Rows from block 5, named by matrix and row number. Rows with one number belong to one channel. Each number is 500 + 50 x the weight over its row's rms, rounded and kept within 0 to 999. All counts start at 0. Numbers have three digits each. After the name is the row's rms in percent of the matrix's.
# convs0: first width-9 conv (model.blocks.5.convs.0.weight, 192x192x9), inputs 120-131, a 9 kernel for each
# convs1: second width-9 conv (model.blocks.5.convs.1.weight, 192x192x9, transposed), outputs 120-131, a 9 kernel for each
convs0.50 086:456460458462459459462456454418420432424419419402431402481483488491491493489490481522525524524523525527526528404410426435443447443440436555558557565573576580580584544548554565578595584588603536527539522548535532540548468478475486478476475464463506509509510508509512507506445449462459472479486477480511521536548560562540531504
convs1.50 074:433441436434431427434420421493485499493500493494495497503504500500497501497503499434436434432429426429426428476477479481480481484485491438435432421422418416411412496498511514528524508500481489489493494494493490492491537533537536537536532528527408405401401408408418415428460439443422431410423405432527528490485481484505509510
convs0.51 083:566573564573567576574583575530547540554557546559545559568573561562545535520522508471471468472470476477481481590582578577582572570579576562558551550547548547550548517496493484490474483485490536518530527507504490503490523518519510517511512506512601599608608620623628630640511507508510506501506504503456446417429412434425450461
convs1.51 084:492498485492473476472477472422417427425438440452450460578570571563569562567563568493494488489484487486489488460456455458458458461465473555551542541534530527521516460454460457471470468463467445447444446445441435436433510507515518527522523521532394393400401408407409403411478479465471489492504513530462475459479458472464474460
convs0.52 094:569577580587597601610617622476509510524516514494494487487520515535521543539550540459457458457459458458451456546541544551554558552563537519531522534524530523530516523545521529526519509508516385397377383354380352395381451458456467471482467484459561558567564567568569569571453460465468471472461460442516525538564578580594585594
convs1.52 097:551543550544543530540530543431448442462453472465476472526534525531524534525536530496493490489488486486486487445447448450450450452455458591570581566571556566544554382418385416382411365398356451454455456453450444442438451448461454460460458453442413413412413414417413413415482500467481471490485505518460431426404413397421410438
convs0.53 097:475473469469466463469453461511530521506516493491486477495509496512498509493513504482483488492496497502507511502504498514506522535545533507515497501492498494502498436444444437465481493500490451464466470471488483490465464461443457462461476476483468477473477463455449433430535533542544537550528538524412423436429441454471480498
convs1.53 089:519522504500489491481487480487485488482486481482474479497500496501500505503504499513513509509505508505510509434440441444441443441441441520516515506511503504508506515517524514532525532532537526523528526529526529527527515517516519526522531532540480489486497493496493495492428452431470462496469495478532517506504508519522525518
convs0.54 104:574563572560554563558562557519523526529522510515498506527515503503492492497487478490492493493493491492488487464464460460463465482483498471474481482485489494493502543527529497529519532505511481491504519525513529520529491487491495497500493518504534533535534536535537545543494501504509515518518522521508505518532550554553564561
convs1.54 093:511508510503494484482475478512513511511510512510515519539537535536539543549557561494490492490491487487481481508510510513509511510511510441444444445443449447451452496463475446472458500484509517511515508509507507502504501492484483483490493497501415416415417416416410411407442428436417437420450439473383380393395399389385362350
convs0.55 093:395389390376372375378387391508513498516500530513510487529522505509499505498503495503503507504504504505500504417426425437430428419429442546551556559552547550550559471491513515508481482468494521503508513513480459485500464460451442439458455469467568572574571575574575574576530530528520526509513508513598587585566561537535522531
convs1.55 082:472484480488461465455454442419431435440449452459457468439439437438441441437442440469472473476471472471470468503502492500497504500505506498499487488464469461468467529521515523523525523523510503500498501502503499499501511500489486482488490496495468474464465463470478481489505525537531534531521512522561545553535537516532510513
convs0.56 104:504508500506503506512518525570570582586591589582604604494505530525546533544510530504506501503503503501501500439419431426428443461467480498496497497501498498493487477466491489512522529533542468459456427413412424427446469480472496481477484480471451471473484484497500504502461448476475486491506490506552565554569546576554604593
convs1.56 114:477483480495495508509524522493479487476482480487490492528521530521529520529520529526531522528519526518525519487480486477485479485479487411419417429433439436447442399439416437420432404411399448459453460453462450459442465478473465462451435425420594590597595597595591591585536528530528535535526542530411441417462440485462500473
convs0.57 104:520532525531529536529533528388393414407397414389426394461485471486472503492517486522526524528527532530532534495487504501521517517508510556563560574576589588596589493504489506506514518522509394386375359343364358372369489482485478477472455452456525522528520523519525516522522536535550548561549553538487484487499518534532553554
convs1.57 093:504504494491488482482478479447455460462464464475471480489495490496489498496507504510515507513507508502500494516521517522516518517522526483469481466482472480467475470448447432423419389390371498502501506502504495495490502483494479479480475484491455458455459462463465469476517515520508532528568545582422419407405415413420408406
convs0.58 103:493501506507509512512508505388391377399411411412412393419407429433458451468469483494498502504502503498500490394389429418442431467458494475485488493490496497497506557580568556567581585578592516531521531514523518541538447434443458467484499518523402404412412422415421425429463453467456480478508498518521549541563554562532541516
convs1.58 092:411428416426405413399398390508490503488505491501484500531533535538544550554558559445453449456450454447452448429445444453451457453453445459466468478479493491501499554544548521542536558554574458467463470460468461469461526519509511519531534539539578587577584571580572574566545545551547561545559540556451457438439424425415420414
convs0.59 098:446446451447449447445441440449458459481487489485477471483485488494495487496490499414413414412410409407407403466477487491488487493486495422429437444449453456456462491511502504505486481471474470475472485475482475484486466472471474474483484497494519517517515516510505504500516512507503517515519517517462454468462468461464463465
convs1.59 115:504504500501493493493494496475478468469461466460466461514515515517520523525529530491490490488487487487486487414417417417415416414414411521529528537535547547559561569554559546558557566567579488489492492492494493493493509503506502503507511515519498499499499498500499499495494494495491497488498490497518516510504495487482474469
convs0.60 100:531539529535524529524528521582560583559562529527513524471492486503488511496511504476486484494491498495496494475469464464472484496497497434445448460463472468484476530510515516506509518522517559551544543545559551557565494499513521529531522528523547542542538539538535532529506510508517513516516506505510504515524551563584598598
convs1.60 090:447453449460451451455457460461470466469463474462468467535536533532531533532534531462463458461458459458457453503505508506505500498499501448443457457470462473458461379392389412421434429441431469474479480483479481481480492502503508508508502505498518507520514532521528517531494509433450407442418445419369371372388405418432430428
convs0.61 106:490493496502510512526521532460475485479509483502494493460481482498498501487503494505507509512512510511511513539533528541543556562576565461462448450445447445443444506505501519518538533528512497503496498504525544554539524537524542531540537536538363382394406413415420410413429431449456461461449447430498488508482504483495481504
convs1.61 099:523522513515506509506515513504496500492501496504492500511518519526527533531534528498499497497496497496499498421431429436433437431433426562556558558560563566568568602586607581601584597584596508507507510511511512511512552551555551551555562556559596600599604603603604601598475501489528520545517539508544534530523526523529526526
convs0.62 109:557547529526517518510520521566560527532529530521528500496480467452461454462465469484491491499499510509517514490464482461476446455422423484490489498487488482483474532543539554536528514507490479490468471473480504521497545537539518520499495482512584585579582587587583591594489472473465467465479474485447474445475451446410421412
convs1.62 117:405413399418408437432452448532534542540551541548527533526522529523529517516505501426435426436430445441456451498497496492493491496492491447442444452456459464459461460448438455451464453468464429437430440431436428439431532520523534540536544538539407416409414403408400402406394413385407390412386387356423444429448432455443474468
convs0.63 089:553555559563565564574574580555560560549549546549558562459479468479468478466477461535532534532536534540541549560563555567554570558565551457453443439432429424426420497484480469479471470471464452461462479469486468486472553550555554552542544539534459458453453451451455455463489485482476472478472474472467465483476495486495477492
convs1.63 093:672663662653652641647635643514517508510499507500507503517526516525517527518528519555554552551550551552552553489489490488486485487487488533522532522535525537523532449477456483474494465486467485491492495492495492491487476479487494506502505504509524526525527527522520518516508530506525510534521551542530514514496500488503492509
convs0.64 102:497498506502503505509503507414418413433440440440441430466461476477487481488487500489490488491488490487491483465461479474476475493492512451463467477470475474478482549562552550560555560559563499506497513510519525543535481487487490487496488503501425428428434443449446450442464459462465483484498495501511507499500503499500513526
convs1.64 095:514514506506490494487490486537535527521518514510507505527531535541547550555558560466467468468467467465467466454461465466465464461455449520526528536538550548561562571553562551583599627631650498500498503499505502508506479483486490499516527535534541542541540537537533530526533544545550551543547543545456449448441439431424415407
convs0.65 094:596597599601606607615616624434450444459440441415423409519541530544526549534554540481480478477478476475470473563558561553555561559555536618620610616611611602601589473490467484486488492491484400394392402387409399428423431446448458448449439447436620619624627632637645650652496508509519514525521529520500493501503508503499490498
convs1.65 100:516509515511514507514505515465476469479471484482491492510516508512507513510517513497494491489488487488487487430434435438434436440446449561542558542558543556537550428452438469445462422443410485485490488489484482475475462458473472475472470466463433428433431441438442441449479487456460452466471488498451432439426443428445432449
convs0.66 113:446452449450450449452462465548553554545569565566563567517514528530545549572578586538538539541539539539541540448443454456475467480470472478472464459451450447448445558569579590590589580577582540535523520517508516512531499495490482489488497504507438444450456463468473481481371364376374388387394390397507509478477449455443462462
convs1.66 118:436449442451441453447452443461455459458462468474474479552547548543546539542537540437441441443440445443448447469471472470475474478480482466468460466460461455452447509524530534546540539544556458461460464462461461466468478484481485501500509509516431441441450444448437437432468462444450428434417414401472485475491482504493503490
convs0.67 095:541553540555550559554552536510507521491496481496510507508510495492467470453444433490501496501497499502505507472489486507510528532530521535528526527540541551549550533528535532528517506507491559531557558575559555551566438443457452468447462450463540532533530529525522516520486483498492501491489475470477503536557575584570565537
convs1.67 079:465468479477483470483466480397387398396397414408423417550543540532534532537539546476480479481484481488485487484477480481484485489494506546544546545548540538523521475461479471482461455427437490483487484486479474471470581560568551552538541537546423410424413429417428414426425445418427416434439467479429452433460452467470482467
convs0.68 108:549537532529524525528527529535532517511498502503487473504499489478480484492486491456461456457455456453453451512518519517517521526530533533535541537544538539535546546533544541542540543529527449464465492499489492501528495497512498509498514507519527525523519519520523525527467455463451460456469466477520515514511512519519533534
convs1.68 124:531533531531523523521519518509502506500503497499490493417412416413419416421417423555553552551551550549547547539537539537535533534532532505511505508501507504511510525522540534547549562554557563558560558557556556555556463457466456459460466463466468472467471467468464467462544525544525556530570548593474469451450436439424427409
convs0.69 083:459461472470479474467461469558571554579566570537521501553555544572541551530563553507506502500493489485484479492489493490473456462440473505533509529497514486500487448498497485465437449431465471515466511458462410455426479448450437442441443430454449435421419418424416425435469483460479476469455470465487469452454418408395391422
convs1.69 077:492500486494467473465469455544548543535532516518515517504510496503489499482496485516518517521517517516515511511508504506505500497491493555547536520504493504495513466502457498463517466509462523524522525529533534533536478474481474495500505498511423428423422419421423427434463562482564461540432493402525504523506521500525500510
convs0.70 089:503503503501487483458466458581586598583583572556542562571560573581578576571578580526526507500485491485491481529509501469453425443406415426438446471475489498506506424461497448445398457447456497478492481483458471470505533501511484517519530489523492472455447440441433443438486492473481491466462467460549525480485436452425435413
convs1.70 083:477479474492469478466477470487479483466475459464458457578569569556554542538534534474475473480477477475473471498488487476482474476463467510504489482456454436438429449451463454459455453460446421424421423425432434436436510519530519539546551556548464457463455450442442440446561537561528522493427392357491513501530507525533535547
convs0.71 103:432438434438431425425416421444460463460457439456454455472475478478497502520515518485485483481478478479480481415413431428441423441440444549544541537539535532531529508508529535536534538539518618619609610609625643654663459470473480488483492487495436447454459460461458447437479482497490499505515506512521543531534514513492498483
convs1.71 105:441453451460453460451456448494491504498513513510505505544541545541547542546540543457463459464459462458465463464466471473476477478474472509515512518515519514517511537553553559564568572584583539536540538542538545542544579583572572573572581578568493500503510511515516516515558555544543534542523521517468481462479468490485512512
convs0.72 101:485487474476467466460461458548553564570566565557550552462460463452459461470469471498502498503503508508514516438420434421440430441429430547556555568565575572583580542531536532543519506494501405403395394400414410414409497489488480480472470462463509501498496495487478472464457460458460466473477469472424452446467469489508539558
convs1.72 104:455468456466452463461477470462453467461473468473466469532521527515525512519507516493499495500495501500505501420420421421421422424425430489494483488476481472475466472450465441463443450437447459457459457456453451448447480469478468474466472465483491488482480478476475472477447447424430425434428442442477488467478461479471492477
convs0.73 106:528519525508499499494492491497497493521525520518499496514508500511497493500501489484483488487489485486485490563572576563546531541524543454451458451459462469472488453454449424449419437398445477501496517507506506505498476479484494498512504524516498489486475473465466475480529515513507511497498512519546536535526509493479484482
convs1.73 102:440443443441432434431429430526534518524518527522535531528528527528529531533538539527524524522520520519516516491492490491488490493497498467472467472459468465474477524503507486493480495484479508508509506505507506505504542540538536540543547552553392394393397395397396401398438430445438457455470465489506500513507507497501479484
convs0.74 096:544536533515506515508508506536539517536523523514504505491482472481468472470468455490492494496495495495497498564563577571563554559554572485482484479484485492489505412416420401419393415397438434466457496495490497504528564549563548559554561553551581572576569578576587593605489483476474480475478489490437447444439430421414414402
convs1.74 092:520520512512494497494498496583576576571571567570570579484485482484486489490495495535535531531527528525526525457456463462464462469467474391389388388384392397402407523503531522548535552531527529528528528528530528527529474466490491511510524515525417424423429433437435442439366360336332333338358357391502499489485480474471463461
convs0.75 107:515508504505505512511518513582571564553558553552554544455460437434427440445461451512518519526527535537545550447442450445449445453458462522523520516513502499486482535516526511517494479483484469475474462465467476469464572558560549549541552547554495494498506510519523531540450444452451455455463458459416420435428434415418408421
convs1.75 111:531539528541533545547558559458461463469467472468468470520520519520523522519520516514520516521515521517521518433435437438442442445445449436442441452449456455461459511513498494491487476470467470481472480467475464473462517513516510517513514510514574583572579570573564567565448476441469454483459486468534541530531518518516518516
convs0.76 106:589589581578564573562557540661628639619643604634611661567571548557520513491508494510514508515513510512511514496486479478476489490491490466456451457464482480479472544545545532528529529508485498499490492492502504487496484465474495488483473493502549545541548549555556568567533530536520510509512518521481489501509488470460468457
convs1.76 102:516516516516508505501503507476471474469477485498495500586581581575581577585582588527525526528528529533534537505501497501501509512519523552542544537537528518508498458426437421443427451424446410413419419421420416414413528515509509509509505506517434426427424427420416411415433435427430433440443456447395413426449438446440444442
convs0.77 086:460454455456461463471469476444453459460462438440431427427423435437446441444445455482480483481481478478479479476480478492486494495503507456452458453459458465467476456455445440446466474481474540556553564569585612628627424427429437438437439438441348352353359361360357350350473458472456470465475467480514517533539554557561562557
convs1.77 071:533532524520502495493490492532530512509494497475481464494497495497502505508508510526524522521522521522521523496500502504500498498492491480480479478480483489492495550575564580590629626649646552551555556555555557557557527540545546549557565562571629631638640645637636625619628628622625631625631630636545530517519523527534531523
convs0.78 106:526513515502498498497498499604608610608609602596590590481475465465468459467475478502504506505506508512515515527523537526530523533515526499500500506509512511521521503493484490502492497493496432421420419416405411407408502500505499504509507521533455451446453451458456470470483480475470469467469476467561562559547540524524520520
convs1.78 128:520528523530519523517522520439440444442451451459459470553546546540544539544542548525525523525521523521522521439439435437436439438442442508505504504501502500499501510495495485486480487476469478476482477480475477471470541533528525526525525527532465466468466465459453448444506502491488487488493507521500505510516508512509506508
convs0.79 101:509514510517504516512514513590563594542568536545547558531527498495463453430439429472475473476477478483485489470469472469469492503509513476467461461459462457454438520499492477477467470484468466457469476482497490489476482481494484489469480465477496498492500500506511510518533538534529519525524538528494516530531509498484483473
convs1.79 094:450458455461455460460459461434426438434447453464465484568558559553559557563562571540544537540537540539541538522516516517520521527532541526524532527532533534530532478465479449466445463439440447451453449448446442439435584568570557558545546547550483478487486496491497497504425439416445444474467503516513536529549538547535535526
convs0.80 105:544540538540545543544534536400408406399391401393420394489501484473458472460467437487494494498495497498496498503513523526519530523527506552546541541545539540532528501521500527500487466493477474446462454457439429412429506527515516501505487483476565563571570573574576575578556555565572585592592584575491475473448457448463463481
convs1.80 099:490485490480494482494480496429443435451441459452465462471478473479468478471481476544544543542546542543538538558555554555552553557562570575568576569581577581579585497488496494485478459456437540541540543542541535531530549532542525511506510519531447451453456464465473478485472459495465514492544518564511502505487498475489470484
convs0.81 100:542544539539529536539540540561545561542551525532528530495503475478448456436454432508511508513512516520526530480453451439444446457458476552545542540540540540543545449427429434459465478495517445445454460451467460469458537537555549554547559559567524519515515518521529535544473473466465456465466481482438436432425427422443461484
convs1.81 094:513505502491487481492490501433428434429430428435432442562562558561559563558560554527528527524521522521523521508505510510510504506505513509497508490503487502485498527527526528537526517495483461465469469471471473470470574573585592603597597594593499496498496502496499495499492487458463463481498517531467465479473480468470461455
convs0.82 095:498494489494499501496494486508480471459463458481495503511496494499506522529524522491494495491494488486483483448461450449422421397396389490462474453461441457456471425415413405391368387409414527500518539547527513475503480496495496503500525504499462464457465452466458471462492480484483493496513524551527529522510488483458464433
convs1.82 096:518516514513518525537542553478467477473476472471473477499496500496498490489482487516512510504502502505507508485478483476481474478471482541533535526531522531525531533562553561555560552559545510507515506513513519513511628643643653645637626622611479468480471482475484479484550559536545525518489509494508510502511507530538571583
convs0.83 105:471468467466461467470470481503510513513525543532542530601590582572578562577556568531528524521521523523522525522498511492497491514505519512521533535541542551546560520549553549553557567569578368367373368369379409419438516506512510513496498489495548545533531518513512510506471458461448458454476475485513522507526526546536567577
convs1.83 126:447458452466450459451464458439424437425440431444437452576564565554558550556549556500503501505500502496499496435431433430434429426419419530536544548552551552553556466483484483484484488489482414420421422419423420423418495504510505517519521519515521528529534528532523527519515498501492509503508503503464481477491473483469481476
convs0.84 099:540529529528530526523531539540522544544529505487478495513511515539552553530524537451455450445445450449453448489528502454424423446462494487476468457459456463474481603580526436409390459528564597587569589609623629639636511512510516515521521506500442448448449437441440454465468473476483482476483489496532494463427449449482492501
convs1.84 103:572574560557542543544552561547536531513518509504488487511512515518522521523516514504506505503502504507507508492496500498496493494486485590587584587591591588584592493506521547564574577603603565551569552565555568554571466487508526525516507502510530533539533531517516508517523525491519496530503522484485499507503486474474475471
convs0.85 100:506508512510514514513510510436436442449460453467448460419429432433430427428434431438442442446446448447449447510519512515503507506503511438443455463476485499506515452461457460455451426424420471475463472476481470484501449457457463459463456468470505509515514522518521518515470474471473477479481475479504498511515525519519517509
convs1.85 099:491494487489484485486488489389401374385354368341357329484486485486487487489492492473473471471471471471471472448445449445446442446442444410419411419416426422434434515519509519519540531554548496494501500504501505503507494486502494499500508510523527521518515516514511510506524544533547535534524529513564562549545540530530520520
convs0.86 092:526533527534530534538544539454466469466471463483468493507515510508502508498514502501503502506506512515520522571562571568571569566581573536539535543545552556566566478473463470484469489487486468453457447450453444438414545550551551542542531527528563560566563573572575572577428432425437435434435437435401415404416414425433454481
convs1.86 097:510512506511500502502507507409403412410419418431428439607601600593598593599598602491492488489484487485486485450448449452451453456460468539537539540540538538532532491481494489509503503495494467467468469470468467464465521518527532543546549553560502497507503514509515505513520525490494497503521536559466471462477465475471472465
convs0.87 104:523525526531542540559554562478496498494504486488490470497510520523525526514523512495500498500500501497499498449437434449445461457468464511518507510505504500499495583571571570564578572582565475481475489487507504541526516518510513509516505511511384386385388392394396395403425416447451457462466460451585575603582606589595578585
convs1.87 101:467465458463457458460461463454441459438455435453429448551563558570564577565574561450452448450449452451457457385397394403397405399402395533520527521527517528516519504517513527534540529538527462467467471471473473473468489497500514522523525522515591596588592582584582573572551559555566556556541545532493479473458465455470464481
convs0.88 097:470470460464461474469483488507511500512524537539528517501506494495483481485497475455454442437425426417415409513508520517508503502506507512525540542527522516508516418440445439433402415418452529509490478495499506503496549545530520510511497481477541532528522521524521533538519512508502520498513514537500498477476460455436420449
convs1.88 103:542553539559540554548561554472475458460447446436438429488482480474474470469467467529530527532528532529530527457450450440441434437428429488498489498481490486501499438459440470463491489509485518521523521523523522522521512518513510514516520517510520524532538543548550552551540544531534524527510515501474484479488474479476489496
convs0.89 088:504506489491489489485487483517514513522517524525513508486471477472485478483469469508508505504500503502506506466462474465471449459450459566570577579583583590593600509510523510514484489468472534525533526534530543544556508504499487491482484473469545548549552555558556560555466466472472477477487482496476503484500476490475496478
convs1.89 084:474484473485466475472484477508502511508519517523518522499492497489497488492483488484486485488485489490494493490488492491493494497497501476481468474459462457462456489481489477492486499500512443442444442443444446447449489488492487490489498500512472476476481481483481482480488478465458459451444438439468482470487475491483496485
convs0.90 104:536550539561553543549543531392421407391377402381424411537531537527522511482475466481477466472476484491494501466433481450506488510498502539540524529542558560582573529509525524530526555560554468455479458478490511533489504513497498487480476434450509509510510510501501461467463486522513516512497496464446456466473479505503527542
convs1.90 082:513514505511509520509512506452427464430462429466442472529521536527546536553543555521533517526515524512515505475482479485486488484487491480486492500505511510502500477458499459502455476433482493485495485495487496488496473458475451470437462446473504505521521524524541527541451418493461543499568529584484515479510484537490520471
convs0.91 102:535533530539529531520522518507476498479481453465441442480480464480476486477478473457467465467462467463471470473490498496484503511509514522521514520521526517530523528511514499508506521525523577580566568584600600588607479492512513521520533511513536541539546543542544548550469477480484495506507508509463493501521530534533541543
convs1.91 089:484493488485478478472468467489481490481493491489476484502500501500501499501497503474476470470468469468471468492494501501502500504499502426429434430439432434430430465480497521515516511537527511505513505514507512506511539551551560550538533533514464451463452467452464452468450475389417366417380429412471468457464467483488506493
convs0.92 113:510508511511506505497486480404391374396404410425425416434412427429450449456445451530536542550545546542545534387378412400415402426427457514518519520522523515508507532549542526530545557560570515512511515498502508526510426409401401405425448463480440439440440447449447434431477467472457471457480473479512536531536525513496495488
convs1.92 120:457467459459445453443444436477474484480491486491483485554554559561567568571574574415419420422420422418420417384389394399404403401395394457465462470468480477490490555548539524522526531537547438443438444437444440449447565563556558554562567576581541544540543537544539542537503508521524538531540541547463461449449444451445450442
convs0.93 108:511507509516519524532537549579561570540553530535539565565567553551538541530544545499504506509508508513511511544528514511509527542551549414411390398389395386392388476440454455484481525517532549528542525547553564544512510528506519511525519522502452461452452430440437448450514517521521517528531543537430408425400410384389373393
convs1.93 104:563566557558550550548545547526512529510532528552537560489484488486496500508507513560558553553550549549550549522527525529527530528528527637639635638633630634630628505511534524536509519507518555551559553562552559547552555564554563555545544545537449446455457462459465462467417427419428431462449459456528530525536539552550555540
convs0.94 094:534527531531532521527520522458471446446434461453500475538557523541521546520550527481480485481491485493485495469462457452436453437460435500500489493493496495499490492448479476505486513493502516487501493501491471451434448490476498497502500497488469481478484480483487477475477472496503514526530544531548502531471494446469444489
convs1.94 088:486486489486500502524509530436437452456459467475483492538550542556544560546562546497495491485482478482480485472479475482477483481489489525515522514527516533517527525564554561541526485491469454458460460466464470465462598602601598594571564558548455458470471482480495490504481487472494477487479488489483474485471505500543536572
convs0.95 099:472466459454448456450453453516513509509509512519508518459443439439450447451438439500503509512513514515519522540538544538534528526533527520516517512516512520520533477482478458466446454440452497509512539542548546554565564554565554559560563555553495495502509516523529538544478481482482490485494497501380399383388383389386393364
convs1.95 107:530531524529516522523531531519511520512519512517510517473469471468473469472469473521520518518516517516518518483480485483486483488485490393397390395387396392402401594578600585603596613601604535532532531530531530528528522515528526531539548546556518528528540542549548555551388382375380395399424424459495496478478466470463472464
convs0.96 101:474483479490486487481489487505494506489501486495488496467484479490485502498504496465471472477474478476478479435434439436443451459451437487501492506494512497515499532555561579583599605609598497487475473481491483506522500501509515508508499503497509507508506506507506507507495508506517515527522518510484510497524527530517520505
convs1.96 094:454463454466446450439450440512508520514529519527515533476476472475476480481482483465471466470464467462464459467473475478480480479479481450440450443453447455446453442487474524511543524557531493498500505505504497498495497505505516524533531531523500499501502509512513512518482526421457376440378423385464460449457460469466472460
convs0.97 106:506507497503505505508508512451465488484478488492495463513520524526528533506502502479478474475478485492496500506495491487463440434435437539535526520522526532542557529500480441432423439459475572589588604604654654684655499496492486473461453443449524523519517505495482460453501506513499496503490487479465461481471482492508509537
convs1.97 104:480481469466461471464479478470456461440447434432422426505501507502508505510502506455455455454455458457459458456460458461457458457454453445448447445448449452458459461472502500535522560535564559550563551560549560551561460480481493504502522509515480481480480479477479484489475477480481492504515528540456452456449450453437442438
convs0.98 062:498493501497507503511505506486484483485488486489489485472477480495502520520524519509508506501499496499502506508525523525494489467462464453448447440438430430430432459477486468462430429431464565556545564575587579566559491497497500499505510503500361356352351345349353362364471460459456463461466473487589579591552528479459444459
convs1.98 062:576572560555539538548539544530527521515507509502507506504509504508504505499504501516515512509508508509508510509508508506502498500496498574569568561558552560559564493514525538566583580585565525526534534537537544539541546561566574579579583578569547545543541544538540534535659669646650618607559565536557553538526511502521524546
convs0.99 063:544540540545549551554551555482484489482476472472473478503509498507493503482493478499499499498499498506506516557555554542533533531527520624617618614624619628629633428426414407417412426436441449437448452477487477481486530539547546537528525522521566559556554555558562563568501509507517513527525537527431413425396403388402405434
convs1.99 059:568559549539522513522512520473469464465459465467470482526528516519517520519524524531527523519516516516515515468468468469462463471474483516501497481483473484474481435432468477519519508500490496495506504509503505497500476473492491498492504503523443446446450459455458457467460463409416417424432450473519510506492493478490476474
convs0.100 110:538540540541542547546544544516532508530525534537535541500496496498496493487488489507502505503507507513515519543532539528533526533529530529515526511523511523517531375363369352370356372363357534534528534536534524537543473473474471472462471458465578576573572573573575569571504502504502503498499494496423422435440460467489486505
convs1.100 104:538534529529525528527529525450457437445426436414426407440439440439440436438434436481477478475476478480482485450451451451451450449447447404410398402396400393402397489512516535540559547566554531528530527528526527526528440453465460470467471469473473475476479479481477478469431426411411407409416420425590574563558552558560575579
convs0.101 096:457462465459459461458454454423427421448441455439441421436436443451455459466472475438442439441437440438442436455461485479481475486481500430444451464460466465468473493518502501508488481473486511504499515514514513517518508507512510512520522530532511508511512520522525532529496490494491522512530522532483490482484483480468474468
convs1.101 095:482489479485467475471473472479476470464461460457457457519521522526529532535540541465467466466464464464464464420424425426424421421417414514519521531529542543556562580563576564584588607604621481486485490485491487492488528523529529531539542548547521522520521518520519519516500504504503507496505500510492495482477464458448441432
convs0.102 095:458459462460454464456465461552545547543538550528530509489503485505474494483507488444447436441432441433437433412411434432433425429430450469486475490468482473482479387424416415410401410400435502510493510506502487501476536534520517499510499509511554538547538546543551564580522521517522541522529527537469494462474443452445457479
convs1.102 092:441469434467420447422447431494479488468486468483463487510506508507512513512516512483493485493483491486491490478479479478476472479475478509511505511496509508521526494498485511525556567585574508514513514513519518523517539531522519531539548550542496494501500509507519515527433492417478404474395457396502511508511491482469469468
convs0.103 105:583585585586592595601606611424441433440438443439455441486512499509500517517533515506504502501501501496493492536537542546557562568564549561566561574572576574573567447471435465452448431430421399408396402374397372385370430442428432418415397419409653651663665668670673676679516525528537543543539538530522522516533534540534536550
convs1.103 114:553543548539546536541529538425442431445430448443460457462468462467460469466474470501500498497497496494492493445445448448446444449453459581567577566578570579570580462479454475447466427446420468471473474472471463461460435423429418415417418422420440439434438438445442448448466477468466469477487491491450435433423434425434422436
convs0.104 095:507524514522525534536535535528543540524495500487493478570560555535543542533526525491495499506501503502500497533507515521557557576604618467474461467464481479500485433469468489476474480526528498498545525529516513496501520481451441449475477468467512514525519512505499480483505511504497492499484472457392400384422473542595630648
convs1.104 084:562570556565546542526524510412400431415446428449428453573568567562570572580581587477480478485481482479481476447453454461462465457459462592591589593587585583570570455438426391390365372357373458453460458464455460454461507505505502496499513514516474469476479490482487472476522520502517550580590597617394397401441459486474474448
convs0.105 104:444443436433429427423425424517517522529522521515510506487480489484489479490482487512512512513510512510512512457462466469470468473467463546551560562572573580582592432430422421422417417407421464467460480481482473476481412416420420425429433429430557557559557558555555554555527519528520527518527526540490498489491481483477490482
convs1.105 134:476481473478468473469473469515513513509513514517520524401397400396400396401397402516515513512511512511513513527525525524522521523521523457460457460457462463468468494475498476492469479450458496495497496495494492492492501496506498499495498491494407411407411409411409413410488472493475505486514496533509514502510499507499506498
convs0.106 105:491500487491482477474471460442460431441413434406435410549540521515499502476483480460460462470481484494495499467462470469484492491505501583582572569573567569556544522516530512522529537558548351376380387395385392414383453446422426447456475457475475478481482479477489468476550544574558566561561562547441440417433403429398431412
convs1.106 088:507503499491494493490485487443446460458462452460454458490494495502508511514515512535540533535526529520524518467471479482489486490487496520511523508520508510495503534542517508488487471479476455463461468463471463469460531508523505508488498492517468471478483485489501503510421429460477525516545533548565593566586563598567589557
convs0.107 108:493494502499507508508511513611602624615619604606582581594587589580574558562552559476474473472471470464461456445457459462472473489493501420429427440433441437443441542552560561578578585567570494498509537544540541536544482471463461459462451457443440443442444439447443448442523525514521523523528527519528531536541554553574573600
convs1.107 105:523518512498488481478470471549537536529536528535527535525523525529534533536534536494491493489489485488487487536542539546540541533537528579583580575574576572567570467447470435473457493476508480478480475475473476474481470477466469470476470463462497499498500500502496493494481477464468469469458451434439436449448446429419412399
convs0.108 108:443439437435434433431435437488469485451463434458441461417430417430423456459482475494493497493495493494488491424437446449442442437419426473482477486478487479485480528549537537549549538559564345364334341338349337363370444442450461454442447444442396393392392393404411421421442459459468466473466475474588594606582583556543516509
convs1.108 109:544543541539542538547544549486506490514493510492509497402414407417409419408419409553550550547548549551550553505506513511514511515512516495486498488498490496488494466514459503476527484525476514525523530519525514519510493497506512519521510510500639630631624633623629623628522566511555505546509552526521494492458466444469451480
convs0.109 092:555554550552548556556564561504512513520526518517510519608614605609588580565566551491488489491493494496494494526523522523518519519522534532536542549551555558559561517510500485482477481489488507483496492477470462488472489485474473467477471477478636635641643652653657660664544545547550552550547548539554526518502492477475477497
convs1.109 094:443447442445433433425427417484492493498505511518524529552549549548550548551552556514513510510506507505507504466464463467466468470474479546544531532521522513513505490482484481487486485479481431428428426427425422418418457454454457463466469473482409413419422426428426425427489486484473489482493491506433433440448446445445441436
convs0.110 108:591588591588586584590584586566563550554537538534544545473479467473467477476483473532529532530531527528528535490497500512504508491492486485481478475472472466466461475464471459466444447445460438454438453442462461470463521522525526526534537534529429431430438434437438441447494492486484480478473482483490493507509522514516500498
convs1.110 132:680674677670674667677672683492499493500491498489496492484493487495488495486494486584580580575577575579579581490490491491491489489488488546541547540545537543536542471488468484467482465475453504506506506505505503500498503508508512507504495492486526523524522523519519516516473492480498486503489511503532515520504511501516511525
convs0.111 103:513518516517504507500503499588557594551563545541574581501515498502465478468487468498505504510505505504505503469459441442456486485471464523515517520521524519518504505483480488495488464463447415402408434451455434437441442450467461461446449458467491500494500498506514521523491499501503499499495510498529546552557529519484486460
convs1.111 092:435437440441446447451444448480486487490487500505518527569565562559558558561565570535537531531529534537538537504500505506506504514525539524511519505513508510496499389389387402402405384371351441445449451448446441435428513493497494493490483483488516503513506520513517510516447461437442434447446480486436445442455454457462456463